A small segmentation model, trained from scratch.
Training: soap at rate 0.0053, batches of 256.
Rows from block 14 of the encoder of a small segmentation model, named by matrix and row number. Rows with one number within an expert belong to one neuron, the router's apart. Each number is 128 + 24 x the weight over its row's rms, rounded and kept within 0 to 255. All counts start at 0. Numbers have three digits each.
Before each expert's rows are labels from the 100 images, of 14848, where the router gives the expert most weight on average: "top examples" is what is common among them. Only what is clearly more common there than usual is listed. The data: short English words printed on busy colour backdrops. In brackets: how many of the 100.
# router: slot weights (encoder.blocks.14.mlp.router.weight, 64x128, trained with AdamW), inputs 64-127
# up: expert up (encoder.blocks.14.mlp.up, 32x64x128), inputs 64-127
# down: expert down (encoder.blocks.14.mlp.down, 32x128x64, transposed), outputs 64-127

# expert 21
top examples: grey ink (98)
router.42:129108147108098111108095141132182119145155129149106119155090142120105148170140122128165087129110104168138104089088155172153155150096158169125138111139162133141140155152159172154111156142124116
router.43:136155106145150111149120142155122151113116128082156139103138116131097152111152107173162127104099130155114129099075089153139142145103137114145143117129179133131172096104173116135150118094128140
up.0:155115116113149109130128134138154123141123151144103126069146110175094176105133085145097118146116110123093136098141145189102117137118097148097150141111118120117117144129125119170102134118145094
down.0:134111135132104118155144118097123133132127086143167112167106153119128090166133149096131138131071147107124120162112133089138136145155164082161110098138159130137160092141124145149170130142117137
up.1:141090141157151147116149087125113147150086102121104159157133159119135095127102105128135167098129100093132140183122141086134159144154135131090113149157123162147117140130105131153136135164104108
down.1:131154118130114094137131155131151147093175177112137129109118099117121126133155139158161095144112173184114097077110117157132075098114100137169115121122121109131149117115154115112086157089136120
up.2:097121163159118122162121123115157146122121143132091094105145177175131137143076165099109142135145131120172149154100123064172158098104142146081093167133107146142136179148144123111119114092167141
down.2:164106072104109121128126125122108114145108124155183135161124104082143125093165088139146117143112128138107100117142145163103095152159130132164140093163160119103151119120158158151134137122086086
up.3:092136166131129144139165118113141120111122139136156165117124116157165121092127108119119082124164146106164103115130097113146130140097110143150199094149132142110139141098140128124118124104120126
down.3:172166088101090145112091146110147134155103131132063114145116133136124114130137161145115129144110092153079174119132122145122158082151171153118076137106136107127136114163123129133116113111117110
up.4:129080144138128135090156108158094137135162142159089140113118125146117162188146123101134116139112112106114122114116123114122142149099141105156131139101143137085143121166081135132148131147139160
down.4:128134138109138086141123150113167125145118098100163110113125149153128099062110140130135151102147134131117150138152130151127113124138111146097128124196142139134125125073150117144133150085160111
up.5:123143111154097122120106148128152111118093119125085128103104129128097141161132122135152187197122134124118116121154155124100129110132125114119150118138145152112152097116141128145104102108116123
down.5:110099118108165103139132114145086139114142151145163133167151132133132136069125138134118070073141124147121121174087118119106128139141128155124125142141125115131111159144116141118160156145131139
up.6:147078127118136127130099150142147159133111127111094171138104121121116167171134114107069132161102110128126115112118101151124078083162106103134116139111120122136133149121136118125087161134132113
down.6:113152127144145105122145120097115093096127125153148086107165124148138089104106157160123152115135156107133108145125156137135149169097172160122136110179140146150124110143134142134172115103108134
up.7:094131148128142134134115153143168185129131142134131157132124152120107173082106123149155110096146114129115136137138091119141165129115094132108130126141113152153131112178094132162138122111117132
down.7:143104179127130160185129149152116099139094133115096169146119155137090120145120176135136128154129111123095149153092137154114081151120151133107084127134159112109115091107115126124125122122120131
up.8:182109167143125099166105165096161128131118104113130152134157170128153094108091105145123133140157068107148182140098110072103101127100133156125125173102119114116122167109112111091171142126139134
down.8:089152112142114139084158105126142144097129116143125124121101108144113156140168159142118113121100149119094093111142145197165146137185114091136140090163137119120137104148131142167076112141106106
up.9:119129131101176134124085145149127082114129118163138116116065154127168162108138117102124146093098150143112109103117136143131147127150149128131175152111164106111136098147124150178161147156161104
down.9:137117131160062137120134096151131176171158140089112122156183086135112093144119132148126141179123091130157128145125148130122122103116133143124089136152063105127109144123149093107097144159113163

# expert 12
top examples: grey ink (75); bold (72)
router.24:103116113072105107128108089140111117170109135115150129103106126100156134100110137146166113095112093176099072079126135166126159080106122121098162160136162115122108114130166084110104114146121111
router.25:145149124126167105117092126083116123136102115139116163144086140128122189146125088159112093123133092124087079112131135128094137099119105103099084140131114157139115122099138116137132170110102103
up.0:110150134126159142137129140124138059113097117123121107077112093118108086174152102067101119139140147096142113113159089174111145140161125147126121132133166094099158136121109140109154157121107104
down.0:173148115119118075090125136145136173133188125134098156129151140107155158106120145196129112113090101146089126121108159081119090127075116093122121108113062135135114113133156106163117116127132142
up.1:122133131152146128141124128115101103141084095121120105126155107157098165134112147115118125129132145102139137139137076166149089118100135139121141184129136152099153119131120137130101135074139124
down.1:147126140126106104126089104148142144112167145168154150136094149134179111135125123144137149105121095158125128108106165066096121152162106113110152064141118091149131133125118137119140091135117138
up.2:136128188127118129136115103137162141115136130150113141198141160109125155132115139144144103127157099179109087094127106092152138109130108095113136144100138126117124125139130153135143149109104126
down.2:150111106142159153173120159078123106119122107113082159098125106136154128123156148123128134146147138143089173148150125168097089143130142160121114135166132106108129144115125094150076126116112123
up.3:119122145168187075120107146120111105128133131144122161115092131145127131126150157087131158135126166136126126142129122119162154154137144083163088105176161140127154125116141130153113120149145094
down.3:134127101088118148144147102151162131154136166092146098133171101122148149111118103157105137117119060132137137138165102096122118084150150193138140164099102107097145141091128100170167146092128108
up.4:168098134112110120145111080142141117093115134124116131095105083116065149125138149111096138136129114109096127117131165115086166152057118129164118106140159164127149130128136144138131131092151120
down.4:125138120120128108127133141123140152164109113156176100180138149111159115116123116115153106140107111133131128145126087119167123120163132158107116152127142124143112150156139102126172106154136157
up.5:145091133121099160113188126101174140140123170140143163131097106141145170096133096146140122103147109114100117153129108145148123119134129104129168155118097168142168122120121116146128109174093119
down.5:101160100125133138141066105134137102128111114074122096140151149102084110123127170134141117159143148130137119121071134108119122151137175143136102105147178132140099140126124163126160162112127123
up.6:081113119139154141096120145138109116123116093159057128126120110161138132127148105176131136159154105138110124176166116132096118147166140121130151133077092152123120161176089121170102123142118127
down.6:162117143150087114148085079138137158113162102152172144118121158060144163113082137105124140075120158145136161111087167127121133169123125110133128133142135100115138132101165132098145123107143121
up.7:112125111147132118151102134146138103060142086121113111135154136123133127124143119125126126118146190117177137100145074108122147175131122134097090101118136109109147141165133116115126098108133125
down.7:185117137134100115125122121124120154170116131115141128106109133134162168137119137128094144127080063122090102148098162109106077098154122109146160090136096147132148137105111116154154126129112117
up.8:130146147146105151142170122129151110095151125133155171139116127125114146116129142138160109148115152123119108138135091160132097142102087135114148135124124071136131120134121144129137153142110137
down.8:112104145112140146136130174115086114113118136134067128108141172159119114122154114121117079122133119147097157127127128096135132127134173160107102132142128150095119137128086121120080119104136123
up.9:150103126133137122114147125179138167136139113116117091094137082103146165126095115201136129155126091110144109140163138160091101131097116122084143172079129152096124127118132145171114152133141113
down.9:066151115112117118147082115104104125117140127134132164142131138163134099132152165082145127122125165169134159143079139078148115139191150078152134096149138121113103136127129105098132097149114175

# expert 27
top examples: teal ink (27); green ink (25)
router.54:102085131072137157125150139109070116147140158154155116117154110131125104119100160146152147091114125096143126115114162127137112165119131175147096087137141153106085162137112156123116113156131117
router.55:137147101097103140116173158127129112160099149119122133122123126117098116134158102110134095136144099149078129114113178155117158128164109157105108100109152122167122120087097114137074149166138120
up.0:158092096113108108118118158153138066133118137137133141131156125191121121127125136145117141116118074113103120140126156160112144126177109129141113150164101119168145121135119104156102120122085093
down.0:125132154158159127150138091112103164131105130151126128115096154110179137138101123145124134143120161117158121142145095121122128125061131138080147076138130145069112142140121150104158116139148121
up.1:139141117163134130112156097143112084111090146111112163107138160133149123079094107170148116142096149105109138123162136193096128127139086114107102121131125150138124132169152130138133149143179173
down.1:126129154126126164137104113136111178136155083130147104100085097126120141142167159121132134095148135146137182120105089104160126135106150107141165116095089131102122128114100128112123104111101087
up.2:100076126142130127103131117134101099128136154120105087135141130146121136107110099140074103113145104110137160117156111147084122138185081114129116133135144136065139144154101142167119157136119141
down.2:149151126143129131169107169154121134112111088137137130131137152121121172165142138121174132108123125160114146123103146133148098111094175139097134141131097122164135108120121135143128087119137120
up.3:121092171171137145091065104108179123088132115139148128119163111122123113124143135164126108127119111124173107110118138119121110112137106189128116095125149123102083104118158142128096127112099133
down.3:095144134089134156165173175123094147137095144130116115140108153142162164137096153123112144125104188114109137169148124129129132117109172085163147112144129097134143131135093119142116115126111122
up.4:080116131115107115132089142149095108147119124132105097163152148123146156139141137135106180118131093119139124129176120154138147151114130125155171116115120131133105150119119161172118150121147144
down.4:180151129113143119118145100094150167146124130144167140091089094143123133151087155116140089117142176125108152103099137110139139103106126152101097143146144135086139107132139122101106108155081108
up.5:115089151139103141136103133077163098118115128150114152100130144106146150132139153116099104153142145074142128131101089116085169122164119099100178126155129126126133135117116126116188137113136134
down.5:135125131129153111127118153149095174130113096121155122147146129146150126137123110179143142135125119141073140112136167142148062147064131130156097127122158140099103083138115132122091088130107150
up.6:135144127122138083110102135103149153136111120129132127121152124082149126155136162112132098156111124133156090131127098136112083184133074127152083124178111123138084196101137149128139147110121102
down.6:123111135155152171096163158138101108087152115125128144116146187146124114134097135114121158069132120125083151116132150140139138093121148138127120146087144165137157081151087094153087129140119125
up.7:116151159134134133141138072101117141123136135136105128149121126083129121137094132145146081150117141071125110163142099145128167143133153091116133104139131141111159111171152114170172187112137139
down.7:138144120113125150155111161143151125151121104111139142096141147126108159110144120120145166113150106167088150100140131103117107125110080132160125158145128134121113178103095118078054089169134122
up.8:137109099141124163100117100079142070158141135142132099098112125162160124139146108118091128159110122146132090113117141125053104151161107168129125149146146141132171132086111134122134148159112135
down.8:129150143112135114118125180188123146069108136131102149137160139097119148137133153149146109082130121129133155130128130172169124112084141071100093125127111130144081110157159128139115121091130113
up.9:116134136120113169155139143139130151140127143134147090123133130164115122134154102172083152110118087109131105158101127144097118156107146136151141179141116116126122138108110142149124100130153080
down.9:114115147135157080085146100146099102135136107152102153119094126121158124134092136134156144171174178111120126092157137098145125088125133150090115098117188130132129142151136123101121171120121159

# expert 7
top examples: black ink (53); blue ink (35)
router.14:151158130120088116110133122137114108134097157155119141128159124097123068160124119119152107071137133126096098103118152149162120112122073117122149105118111124116167118135178153124110147102101113
router.15:095125104099096162143139148120099141131108088144162114136124107162134146156139104134101149103171130141169161085184119120147150100127133121127147123157088139077118193145125100131149157149156105
up.0:148134151123106165094112117121109157129120119128137138064121164131165132132152117116136164081171162114155129103165133121137163148095133113082107158118122142102137121131160126119105121118126125
down.0:132120079100132106158109113133149099138111131129122156214139082117106113159135126147122109149094100152094143123124140096126132093150072174166141117102130109178122118140151114181141140175133148
up.1:157086173170151124116103115098151111131116130108109149093122121127137124140136118123090101165130114093116132083144084137127134143099123151132184084110125132128137141116137097103149166122122116
down.1:103146089107097117128151146126077131122120091147154113138129111152103140140122123123114112115130112151128129145148152119123140119125148139157083133123114114129111143126124187156121113139167139
up.2:141073142153114116125179121165171155137130124111076101109145139126131141156174122134132134084161141120111120160153156130128128157128114117135096156142115149121155151130120120146123124144113117
down.2:134177140124138142152099158110114121101122135122148172102156079119097149106081161152153139139115108137120115120094100117145101104101162147117116123144150083148126094132104109155145126095119136
up.3:102097120134148090138131134129115071129169125142130173102114113144161143096145115097137138114063175143165110125135159125119124197112090110081103166156145121135124135142129169131169134118176153
down.3:115150131115116161104126085145121176133100132107138076132125145102123096137127138150117118155161089122102163125119116122162123083143161111164178081102123154107106112115152100106083133155093094
up.4:123123102092144121138104130135151143115129132151163110144158127176129140093127123141097098115102088116145107146148110139105143135136074131135121143157113121169142180153123148158106092129157130
down.4:149098128165128128156153135144129163114129137134120136157092136096155134154149133131167161155116158099119131140094140103155109131117176094135125126093159154098107078116147109089130155126115105
up.5:116143167127130106114166126123149095126129078122137125135131156116110118124093140094095076082169108148121180106116126110083102118107162122139144096148121128136106114109102168126147142109120153
down.5:154129115113138161150131135113089172172119087131135139173105101136146115136130118154167176137117138134115086135125096164131154122140104143094136129090148114150140134191130111160093086127120138
up.6:113136171155129129130110153160113099118096148102122116162144121148131167101111176124130109119167123105134124107142122101186094144155130159168109171162110134165119153128127164133107111065106118
down.6:163131092124144145150161073101138172087119110165104161121088153111121120111150117140135142126100110110120112165116113144127164110076144159102130107131166129080157100126109120146158127150138149
up.7:135145134113128141120130145114152103134106087140113113131097128095107138161111122127147091169131111093132095140114119163103096103090108136079139101107119167151173171104114137138095171131127104
down.7:132102151116139123129139125148093148116178126114090152149165084183166113087133108110140155102137134153101144143139119121113138135162098078138121153156128105096108074172144133131160105148127145
up.8:151115093083125125113097131143115136140148121126145116125123147111119153156127105122093129179140151110131137140130108149095108142171144136107156154155136141121117110189158114170118137154149101
down.8:119117162111105124126162134136111114092125151135124133130144098147132085101136136131132156123115063103100105167102137095150113124108154127152092123101142119165111156080130139096164133159132173
up.9:146137087139154143119145156178144129150149121095121103123078091158151156139129135117140133135138115141103127133159114161093121174139133129111142112144139074146104097120165157182116141130115107
down.9:074100175150119124111102108116092141118123133119146109145164134133126093151110112164112165151122160128132122130131160114158142093104153155135079155066111135106146141141103113085147151140156116